config.yaml
train_examples: 145000
crop_scale_min: 1
muon_scale: "match_rms_adamw"
decay_fraction: 0.4
Rows from expert 4 of block 3 of the encoder, named by matrix and row number. Rows with one number belong to one neuron. Each number is 500 + 40 x the weight over its row's rms, rounded and kept within 0 to 999. All counts start at 0. Numbers have three digits each.
# gate: expert gate (encoder.blocks.3.mlp.gate, 64x80x160), inputs 0-39
# up: expert up (encoder.blocks.3.mlp.up, 64x80x160), inputs 0-39
# down: expert down (encoder.blocks.3.mlp.down, 64x160x80, transposed), outputs 0-39
gate.0:492512474497507481515518430474463517551451451486422489450588520503433462561479430504501498503586411507515579422550471423
gate.1:504496489441514501557501509462495538540491484456498488581539524466481535426470509469517447458514483450469516545489573433
gate.2:494510548463494509487496434506592487570467516531609522498515521494473441448524469508481521493565522485507505493529521507
gate.3:448517492477437474477510423506472496468529530487448555513463495504399482435497528529475460446356520521472508504448481486
gate.4:523513531510469556475490453518480509555494462573470533422485485542525501440512532514536487506475437473471514481482521434
gate.5:481504489544474542453544504513539509515506542481424510474489558454494532521516410441488549506452505419455589463496570457
gate.6:422474529534527516529487587508578510501490392485512467455537521525494532550480516470458474475538501401532486579521454478
gate.7:462462481378448495524494524518540584488488478491457561528529536497479553506512457492468545487645488531483519426503525412
gate.8:437506510457566521481502423493484552507476475481501512420487510476468444459446492524563489489324509498577521508501509500
gate.9:461457473501523415483501501508584512451499613530553508519483552529525545450526541510453449470453470497495571589545462523
gate.10:516510531494493484523468516507457483529445577519500463577509503485508506473453530522510499481525511494468446472497469524
gate.11:506505537489493540480492524482493568522489541508420461500547477546547532544482473511529453604470463526474512544469499481
gate.12:507522470450547529480539458469360517612503545480496461434472488475491477505503560515457500444386498504536552491474464535
gate.13:493507456419460563491526452484537423609478431535460477490562516492512485442507480502534547527508498388578560452574541480
gate.14:384440492480493466523475462517528493443497478515501507463437528505468456508479502453470501476375507513481551551567437467
gate.15:502444521432529518524537477524556482486494463548442435489600495508510452423513477519546577560484546447548538484481476511
gate.16:509492467469459461501504407482480521476518590510505491479417495495575479604532541531448505521442452443486469565535502509
gate.17:526498534435620491507496450501581430414516475447542483475449522513546473457504439487467483503519460520440489518517475510
gate.18:455456543549488528514498571501489539508527495483462483481474491506525456527509490498442488562402468430412424529482527502
gate.19:477551482405536466534523478491513479524529546553546590534491513460556561469500519506532517563532499479453516522511489505
gate.20:500545472537445497454509530486456491546521451493486517449490496503505467460497517478482457576503486513495440557470531442
gate.21:469470518495527513529513527462495601538507520573484433471558500549417439497495487569507467534526434519418457493464493461
gate.22:510514487509483524535478461489529541636563418491536469469509509465476583527510525551513481531489566527455504510482573519
gate.23:536528525490455506514525480514503446502509541465458429482534506496476406539494461516487518468535475519589458465519467552
gate.24:467501465512583558522520504504523517543412546466462558517545482506436474533484513517464556491565531434464543542521422563
gate.25:502465488505532471451513479516416477542441484553504534534473498460443477497540497507470489539495428484460452499521443481
gate.26:403449512537529507501457484492528528506455471498546494519483479493502508522467511377509495543537555501539517543462410455
gate.27:555521448447473554483508465530489468589502395510509533430536488536520482497475441506419470501453438510478551542514509508
gate.28:497507537387530516519545489497474526526455540525431532467569454512455547484485470486510530510511502450471443480467440541
gate.29:514554484526538437516451491528465468566506464541493503501452524532494520505526529494365506512497545584607534456553445416
gate.30:535539610471514511443520440474458470537509538534517494506470490531505521504568481522525517482374449503514536423498514568
gate.31:547495507474497487481516512514493468515469497490486547499494476460452434422503515500500503459506472493446603448532488476
gate.32:489501432497515541477490509484499504498545509508511557494540465463489505549476447512478515481492429493456490529414543469
gate.33:457506474502490507469516530488515540502467483530502523500545491482534546514508444508538523578323499589442484420461498515
gate.34:589503555525557474562532514514426532538503490545490460477466488530558459522518475554502542470529516523442485472522486488
gate.35:507534502442425476468483517512491514609469522471481506482532474455452465525511491490500500526492474511505487479524481566
gate.36:521591430438468451537526430574507516545432469498552487469511523482524550491500537517462486495536543523452492482524452381
gate.37:540515447439551531483510484523461457500541414492462594509367533498494521530519478478555497513492391451444577471487553513
gate.38:492463505495509437513527538510545498438490547515481500556616535479433515490483512503486459546512507524548418499541485507
gate.39:518543503439533514381553367501500451439534429444473473502499453510505563590454538551478520495480523453498519516487453489
gate.40:423490482479497490544532499456547487518517439453449485459545490499540525523468481458459509560508541584543541557468597389
gate.41:442558436523444506475505514511524413502473444472495577559445502534554508526535424549479476498583553501441579543472559534
gate.42:453475459481452464521476539509492430493518407533524587553442501532434555532497447465582442499586593527455542478473514491
gate.43:544526490472508504503552442527463441489492585553463503552478462502514493497545508489470536528524457472453501386499545481
gate.44:487507560463500489528480417493578441509532501511580528433538485523513546536526468473457592477482475514446603489488459518
gate.45:517496486485579509560526467502465455494517470479466466603523469553489416500544540477500471499541472490565486496423530572
gate.46:545490425453498481535547564538478571506523435477456528446551513471610509537466536568536439493480564544496468482472501500
gate.47:558508461482480546472524570497459442537502461519448533450445501515490460483464434524555505466536451502480473503499468575
gate.48:454443477465597541532490435529511505488482508470495537522523493507463521475523467476552604537546506452435552445511483558
gate.49:517493531485507453492522489526562480533521572491465485403542506542564503518567527507409511484482488434478480477550511451
gate.50:514466528548518489489499502465452519425493587532491450536441534490449478555508424547500501481530371449414526553451501427
gate.51:503476438478446516505508446517530550506469501492489491550509537515509455568498429414485489514450562529482542449432450486
gate.52:535520453464446438507479532478496458488596600437474458551451530505424493468542454501477484531570416469449527500496521531
gate.53:480538468546519459509523451536478442557519483488502483477590514525447554497538545472466502500436516481510491506501406496
gate.54:483535522464485537457469520464535470430452556511523525540483525478342481442546535478488481511535456510504446517490495462
gate.55:481456494512577461486502529483535488405520494559536407532524521527432486531505522478549501503480470426538506551464504598
gate.56:494494525554470478504532511524474477526449488467521486485551514502477454525533519513487476467384442549442463466514516555
gate.57:547531551485503476436521574495492486432437517519509490503473501529545474518494556427503476462488491537528587543509502486
gate.58:477517563497516549458481572472466465517500431480436532515475456508545528517481506521536484457544465602555523537441394428
gate.59:478526549524556487469464547500476481547490408411612452477421461493484445484505528525485551406424527466574431549509509469
gate.60:482503491509449491504477544528555538572477560514442529498516495531499531517534449447528552530475546432506496553549445554
gate.61:527482522519489554479504440485500517513504521490469473555492527520555515553471479520515492588541570576472504480505437514
gate.62:516504473520469448544487505456547461534485503503461425447551484474539523519497530491484444510590529574516494508451538438
gate.63:465537495533513528427483487508488507550574496444530527506495491514457557520450497483514516545506541569492528460495539382
gate.64:485471508596521544497550480496486509453466454514529411475416495518489594495435516538563556494515499543488500518501520538
gate.65:537454462541443448572467458539563534451553450470467457431499546497540512550532518471484565464537520499549475429508437483
gate.66:523466490434490438479505546544475480474497516501482462530513492520390538493530500541466523472476445475503442515481445450
gate.67:449462511544495493445478539526513483520436472461474496432465510489474509502488516492480489499460435449450510499520492475
gate.68:491541468548498509463517515522512492460491567503511476450482481500561468478512458485446524482511521581473437516507492459
gate.69:507491531605577475536493499532479485445505486550510563519517500489524423521513493511509558410530513531471513484560480568
gate.70:493531569525519528520485555479488500496552540550484475466436436528424523471475559530473579478437516529422542481441585446
gate.71:460506490548532501513539432492512482454494461511497541503448436525525462490458492454497571450524464502562495527491522516
gate.72:507529584495531530445507495460572502489510439518496456495493521500408551471483517546482507516375419583489476467532527486
gate.73:507458448510478519471511506490452469504445467538465460464520467523460529512486483487464469566543535559443454510502584603
gate.74:428469459522467476525486486529498466439506518526466451545527482495532434491517463495490528396455444390532487524473438537
gate.75:485512492494460489527513581516500519466520476492463463497454496455503561516473532491544528477398519506504496536483522485
gate.76:484492531498494557515460426505520491583474494454501453542444518495550459521529532488511541506553548509500536521460549522
gate.77:478513521489563498508487521472472499522502514451465504550550501488400539487474472496505513467493566510477473441499529521
gate.78:483513505531532497481509488526463427575551503498448434472460515478528518559482453495424465460502445572471502458505442503
gate.79:480496565430489558489515516511486532410533490470534552470472549472516538460531468446497485471447539535514493530536532532
up.0:546522573488470486509476473508486438523551540503559493519424491509494504452541505481461471490386521518506476540490488519
up.1:467507483580449463496505535519543431457519506480497510413470482534577481551498505474510511598535542536564491511507456492
up.2:500491527428494519514531440512603474574453531518557508510488512525501417445496476510475522508548526497471484508548519492
up.3:516518544519482508488504556467461569501504458532464425551556517511531566562500451488506527503656564544534442456506534535
up.4:577480539506533532463505445494457514501537550510472480519506486507584557499500492497544533598578479437444442463434442519
up.5:436493417567486500498491538522503486512498546493532421496543560493510597598522514475506549487455515454501564547460544478
up.6:448481542516529503537496593517559509508482432494535480467510501531485522539484529455458469448522493411533493593522432469
up.7:565522525547498494418467569538502528537453448495495480487501501471447491447554565519488469458401478468554492552581522569
up.8:577479430509437472517508508505473470505517514526417548549515489553482505554556490465489516523658503526438468444432531487
up.9:530484462586486455531498517468556564464511524518534542495524520526497525451503455492520455448414490532480551503503499516
up.10:546534508484469509503511474471516479471521471460452499388501510549508485514532490522454532508544551501576504568493460449
up.11:524504495527545482446517524537532428498520525558549469503600470464508514443512600553514490544477402454438487504508474609
up.12:508555474471494517521529468487431560490483514464475495461438500478500486498508505493438464466463488431526555531497462502
up.13:544534440437496600466514483487543449567495512515555485432587508488480447506522497459495514524542610428525533515517502516
up.14:418488490495523483544475472506537495464509473521498502536477523482443491463482493496506556479337495597511554485504434456
up.15:487521492522494524547492551520536514511492471464455506521509493523511463448493516512535474553505592568557448429534548447
up.16:495545552582528474500500561505530455530473404544516509418560508506519534418525499479535547431541503499533616446484531520
up.17:506488547487536445533503483527520470460556482459558488509439512551544499481520522515464475448508477473471495509517452480
up.18:448454544548498529517502574496493547518528488489463482485478494510529445534510486502438487559399468428414425528483535496
up.19:473505496510532535496460468519463474488508559529465496401484499523548508574468526550453471498450451537608446514439492485
up.20:508509433527412494524500503453546509511516481515469637457500500503440487427487547472483439571465495520452489558545466469
up.21:495546504513468461433466452537502433460489444441532521542459503470565581507485470482468549481517582484538584528484486517
up.22:511485478448477479559482419478509544552559462456544447532486473486507568568492561520531433523441496573456510512515509454
up.23:503529497502483457522511484520465533507508489488499482437522472551527507481492475511534558483554495587511514469522487507
up.24:441494523603427470497539520524429495459534466474523517453547513516526475562475526481572497445583483482523514528510552498
up.25:554503500465510513537501510489545510494563531438477464479548534521571537526428531456518495512505517508513520529443539491
up.26:554533497486499394451481480467426505482522614550498501486553519490463443502500523573491462462493474516463464513511528558
up.27:549516450441480420446525543531487361505482501465450482409543488511477469493556486509526486478581473538579511512509518404
up.28:544541517478513496539471512524487466438558534435572508524499472505483483478522544454486547424384616500525598513553466509
up.29:479482577474439540478530509453528530441470528495548409488499449466500522496460498526577473424551465421431517473479507574
up.30:492522488458477486490518485463510516496538559542506469511508483518490473465588508479581510572404498498534541454517533521
up.31:503478464527537499486502508503560509532520510447531473541493492481541461449518515469455512548625517469489535491492543455
up.32:556545499479448483528497542501503442506560458524480569507508517491487500584505486407504430498516498487486508520522483459
up.33:566485520514507522578484482506469459495533505503458505497449532515454428504491534485507483424686515401560521562495498525
up.34:404473485526478502518472507486487509417442521445551542563480493473499516531471526470521471486571518506462512627516535556
up.35:503472502528508530524514462477548488399549464506511506485462519569556566521464536501492501491511558526533517562477547422
up.36:495454548507528514442477489470509528499497561524415483538396532526434487539503416457516477444525533520466433524527474552
up.37:468471550558523502499487494480505478499497439436475517502399548483519509460487497453487477476548542525490536476557464500
up.38:516484514566536467529491530516495513490475515489450485573587497488472521445500513485497484533427483527574492449515487465
up.39:495502539460495495536454563484478525520521507474500506479439528480488549514495452462539511580538469484533493532493421468
up.40:461495488490395468498561522510542440486513531470483478497530519489468508526515541460485504617474584488481479482473538468
up.41:511472469484483493453511468473526450535505483393522472544485507513549593529552432488484501506642477422446560481488586579
up.42:501515510521554500494550463492415589495487564473555412419541496454473499531568533553425465522450478467622465482519391486
up.43:525489481419521479475486477543508494505473503471500445483536476474444453436501495511501490483507477554507512514495562579
up.44:480484478489401454486483526488530476467448519486509514543510487510464509510491526495458471503533487499467482454494456550
up.45:506534549443514525512481592502472516462489512537525553511439494425405517419483520481482521470477490485455500448451542447
up.46:499494465451551489539545551526542514505530501473418525430482496507569464464540555478514501477511494377537460607466609494
up.47:479481568499535499526555576521458386446502499525482565421412505505516468508487467499548439502568487504584451522532538567
up.48:440494455441533459508480475488525470529515411452489557507451512487496532559479452456494426486516551533511495493562534479
up.49:547478480529454498490445555496548546621507554555499444434549477553495451431523520466445486520430573519437413512596542506
up.50:545546533535511572441448557470510549479424487498599526535556512473556507474486491523518487552474517530512477461468471485
up.51:434481504538457544491523548484562494425453502531542545478478541509401556483467449502495436523527544552465525513467490498
up.52:433517579531488544497482430487500560455431401450506583473531492508515499561498520497550515493458555478495530513476522541
up.53:583497535581508558455457551478532510433480481524492532430510490497569489476435484488508509482551493530528540514469552533
up.54:474518491516548455466474477525471498569526443500460533463489511433541468511563573498543487521429463471597517474460537491
up.55:513448484545568477502492487473538511450494422566540364538509524542404480448503475471537515508484496456502431540452558571
up.56:498506531554442487495537522517469470520455461457522480450538526490473475518540518511482468490358437544461460453515505550
up.57:460479477541517466516466520520526463550466557500537503554481492474475536468426537478461517494474500456538518534511481484
up.58:473475472440483502486491550504525455517486388439482508503523454492465522474474526532480491503505518556559454495438387426
up.59:432424454471554505490482565539502608497470457499534529479490500525496442495479517463501521517435463565518577407535579481
up.60:522460442515521444553514481498573576526497517466521571587496478429479476437500511493478477471456568471471471493504523448
up.61:432534490458475545475483481485446544441458452535510528495451478471490539456498525439481533498478509419464625506492449501
up.62:530549406517498503502501579508537451523512478529530465474464495507513482469543554439541483604554446525510474529473464410
up.63:454476508476486481532535512534474559430486497540535510506497489537528512526473487561561508468539431520459513474539421456
up.64:499508516516546539502501488534531538449529540502534499487408486476473597571410474513528494531450493535540546586425512491
up.65:541506448466427509522478465493508533457525485463524424384452522509540454570500550500457550477501481476570484508502434459
up.66:548495496443488471467507531535502457423501542491422437497433505512415613494551519550481568467436462461464474485490515441
up.67:505533516493462516534521462482521516486561506516515509531529509507550494497494466496494499470576568559558494502514499490
up.68:557477526485566507522468504487484525527508437501513495577576502518452546520495500533514480527548491450537539487493545543
up.69:497501555497579530411462465523506421481485508480543472526495486513436490557511472490474433451583496498422515463490351512
up.70:556486482485557524564535512519463507524521537478538479602542512491473506511495514559534547565633557461485506487483578457
up.71:532501531523465536504546552458577512531514458471490574473512460504449459400472562470530483487582532462565435478498523550
up.72:488515489504552535496534503508507502509485443527505499513508518489448504529493486546542536506318409485489525463492523515
up.73:557486526522527441484510470507490440505434461469529435442507455509470529535509445518439478511577562626522412533465514541
up.74:472510505525510500486449551465541510610500526478563537466480534498491480527488436523476514529501524545419465446509500556
up.75:467490491501483469512516405512551478554473543503552575517540485502535463495509445515439466488493497535417477484533477486
up.76:466429512525606534484505481496488526488473527501519535537549478492500514552496422566516600521514481478458533491532432523
up.77:492502470409429544516495554491523528563458546538511531506460507524580462504480496509562453514500476395534512465489542533
up.78:471501547412470514528484512481595565440422539470518537573595477493500467492501506496540518499568580429565478513493531522
up.79:489516548539553457549486504522505516560509521560475423521517494521431443518502527537547497511506459468523456484518444501
down.0:570484548534427462449456445535427536494458496474500559578472437482508462486505531503451537432511454501489521529567451517
down.1:530556521507508497503494462426515491499506495518526493470491453491522616572457491594473530537431455517454478487501453526
down.2:504509393508512462566517492517494489548497435507488517546522481553497394460510486463399535424552477476511546518486499424
down.3:616564543448527563502461491466532522461444569492436503556492457547547503470491434454533555496614498547443482486497518473
down.4:525493591424573546544462484551484512502489488527494495558533488493528456517445498442505537566537520567484488528495507427
down.5:539567437493562565493496494517405492491467511488485540539416558509563488493493458428447500523420460459497539492480462484
down.6:542537522540505479484463512518494501431466519459445570522533517486589521570520444517513501507425542505526548527484430577
down.7:447559502587624497521462470490533452498507449430513541474420513475405513479491486505463524513495465526434482500518531453
down.8:396526480563462454534475476482512539524483510469559567531508483549513502401512532479507481476609592511534461464486469490
down.9:483449470517531478437486542488426451518546520475534553475419516556500549457410512493538469518514434543493470553464456505
down.10:512434507458416444503511490508522481500503534462481549505508474486538519491458471497413515505469470496507440571500502553
down.11:525502541542553535481432594526534576557519434538485559530476468515545549461523474373498521538490499508493482477508505521
down.12:562494482479473550543474437543462534543517479533501541520536468498527460445527479481522455509560580536497557451502502553
down.13:562488463480529538500542532514485539530521543486495501518488502564478508598511494547505494499542534488521585529481554445
down.14:474429469533488527477542460486452537545546491538527463493460534450381532492488490523508464480462514506565511494534521494
down.15:546501517505475504401464474527514504450495576534528469489561572539446480542499491432514479493503520487546494529549397437
down.16:580534477452453541470504514473487547467474464499515527468480500519536471499469533578470511493521524555488496442516461530
down.17:436501519488524528476424505492519469464532537486538494431493517461550562481499536599590496441491447509494479498507477581
down.18:428548516451576531469480476548498509447489551570539455452510540498517595616461532553477504553411454509498530454510504513
down.19:495522549454531462515520459459515416494421452545511505536492483561463465456469503431486470520542528488566476528488474505
down.20:491495485500583463525509464546605427544459601518521536536508496480535445442553570499454473484568503513494535516441485472
down.21:508495546468442503449458504517507500493551525468471423526443489502497545466465506553540511577488475514498499466483420529
down.22:445553522480525513437425442467531458492479482497536408505519499496512540496458473479462538509411553522497506475550483475
down.23:454469514510456556518536463454440535465550472551444448501527521475532522529499453535448517494383465551494416537554461468
down.24:506494610490474562497477453540511491473524491479546528516538470519470485566514477534399416477548553538512484525462496543
down.25:509575487565440492431425559430491615469513512473519552481493522492507468476500479431486472478458526516539580510468497499
down.26:555452481486517484536537481447482487451472445478460511466467406425534538466528511457559474485527504509520509478419513508
down.27:514495484397501465608501517500522495508498468506568475548512453537546563552496572536461546463526514504544533497525548509
down.28:559601470541467552514463456426491490551543570473514503468427544504565474456509529464441519498470503560491498567529499502
down.29:449492484482470572508502595537531575541507449464478483519461516493497485499502402413562465522506501511501486451463453532
down.30:493453552421584520454582494554548478440505475508470531519475466512548495522508538501468563474378436473516506544535470501
down.31:482502536485517473502493538449481546423412416556473494552438522505514462555460572472489511521541494448496562485484502454
down.32:468465540437425528500496473520507487489582573550546478547496511544536518503559465518510512519487561470508524533552492445
down.33:569572492490535474497488584510500463456553501518482487551525480457447483379530477418582515429563476569470561507559469553
down.34:514516517492458465532472497506535422529479493508508537523480541498607473482428511521569502497518446515552508491539505504
down.35:574586531561466470488441517464479497520474470502496472441434521530509466498530515436561472543549493526541475476450584471
down.36:488500500472482573476499541527494509572546510466503495498463494454514515522496544498508541531443477518489455519503585479
down.37:507486528477472519481529491473420483541522513531484514567497526560547560560487526458495538486539453469504518461504562406
down.38:460448521528586535438454514492541561470441462472518496528495494576527410575477484476495473443520487462503518520492519506
down.39:502506504581490493476406499579528541523473549460532445521495546541478536507525551437463533494526447579531502454546498623
down.40:494594500483466481497479477447509546489498509468518500506460426511499474426483476467530538499513503434540470533468457511
down.41:475465524430398524510495437476512514556467546463522450525461542515439454532535489508487522505480478492584458434531491493
down.42:554486509601551550546490498498495500457566492455459513483512503462516484458494488486480498532602508528537441609538528463
down.43:496574439498501478430521608485506549493539525462497500426478454485515554469508509476474497518484559562569472476497483484
down.44:446518492504491448430512442510511462493494563453501476491488468565531583480527490531574468524491451390472520535495501481
down.45:499570479520429556505494585506533455452522587507518521524443554486540490517499516516492516467502436544490466522477511526
down.46:537458409514476478507438544392517513553423550490562522534498462467479416493533527422516457447496431455508498547565469459
down.47:438487518480467526505556499505566457444521519504460520504519473530582542503526526462526504511531463529507500528502521519
down.48:473531465507501495504606482503417488580506557457553520557470467509500469613514446535443504495458506522531525455510485499
down.49:544551476451543493532482503535429530542477467547478526493541523522529482488457524486547476488515479485499468536491459520
down.50:508493534516583477538531516506470476472449537565552507473488519542469492459519457501579497497528459505590489554502498518
down.51:493537463556484552479473481507507465526571453578464514438508554497510539515461552504505523572513534539552449496552441508
down.52:607399486463462550506466545533576526427505505535477502539527522478461490515442498514450542477477524477481519464481516497
down.53:473508441508503502485567516513469493540546567444497524534497490499548485477530539459547451465473562491574499482530469575
down.54:454511490543478533511486451527560455462531483499458488455514528523494560494485534509572592458463453446483437555494460539
down.55:570504451525481494469463491543520507546420495544516420516555434500467520510514492556521567456465467471499567498453530424
down.56:555496485485591502426473448567443467491478515512503470519468535489456542459549534502442488552482420559480495504493545496
down.57:466499528512471466415556480463453553423451501493518491451502569499466478523530511538521446533469483470539468492491493562
down.58:435388494530504520488438525581528512521513563534511457457561503495487542547471474516440540526555529538559553529493480438
down.59:482502489433491498511530456493497478525475511460500502571474509553455523530480553510555535529461435457548555524559516473
down.60:430543476534474471505514391542494499498527525475525531474572523492446478508502479478508491539567534609476496508472551435
down.61:525506567512510523508528520518560510522547564514434539539495519493483373446529487447452401549502489482450498477484456505
down.62:503581462533473529510518446449474518541483522483508529447499613484450472512473411515426442588530531481528494447476462507
down.63:536586449471454488473499458465482486533463463416576453490530499476540492515547554541530474495524402561489538513600528464
down.64:548563403481514448510517493529527518481488459580474471510515532536540462486536478515432540461525507507481555486399494493
down.65:502490567437462520457557479542551513525562568496540404455549529532484491545516483480531517416483487489460509567491586461
down.66:531523488491452497484528508584524482558503520483508488496449570443476478500566517419514469540498539510502583442560543537
down.67:512494464489456477527538540422555579500527493500515547505480468481468487493515496479520538425531547559552521500505482572
down.68:490512459549489524563523539488552487561439497460487528525523528492429480460502423459460454513403491513423463455484476453
down.69:487553571557512489509505498482490509465409438460471515500436438465492541578471517447472537462488501409499498535475546577
down.70:509532494501519471497501564469523505533432532498493519511490441459526433506473543508528486533478473516445432510440537473
down.71:523469470552480521430483541495444541448483533390498476494479578537530633519441507536417528554520431496440456523532522536
down.72:470461515460495474499457518510507534504484487459521409496466530524541555587497502566475477535287511428484535477461508473
down.73:493541503458499481456534487574493410451516533495501481541597539478501458498547532429478457491424478490489519550514493538
down.74:558530501428548503520535528515549451440484517586489460535508480501442430512485577406494481493510424451497454528396480545
down.75:528497420506534508465497485515507456488557497535525626474443483475453507520491561502481453427452532499502463552459477561
down.76:557482531478467488497483531481493498497531479462518477466555487523510578444502474467465524468554498476469519501478505482
down.77:514483484515471503520495504578548513516562431496486521506509528548453517539530475445450490467520484578427518444514543485
down.78:494556509527470548512559504536515538583482482512508477512464476557405449523510509577465515529462488510532480533496513444
down.79:494479460445482497482552543504536487537442495526463538511538504506461572632476522479541483544483467506546443438566496531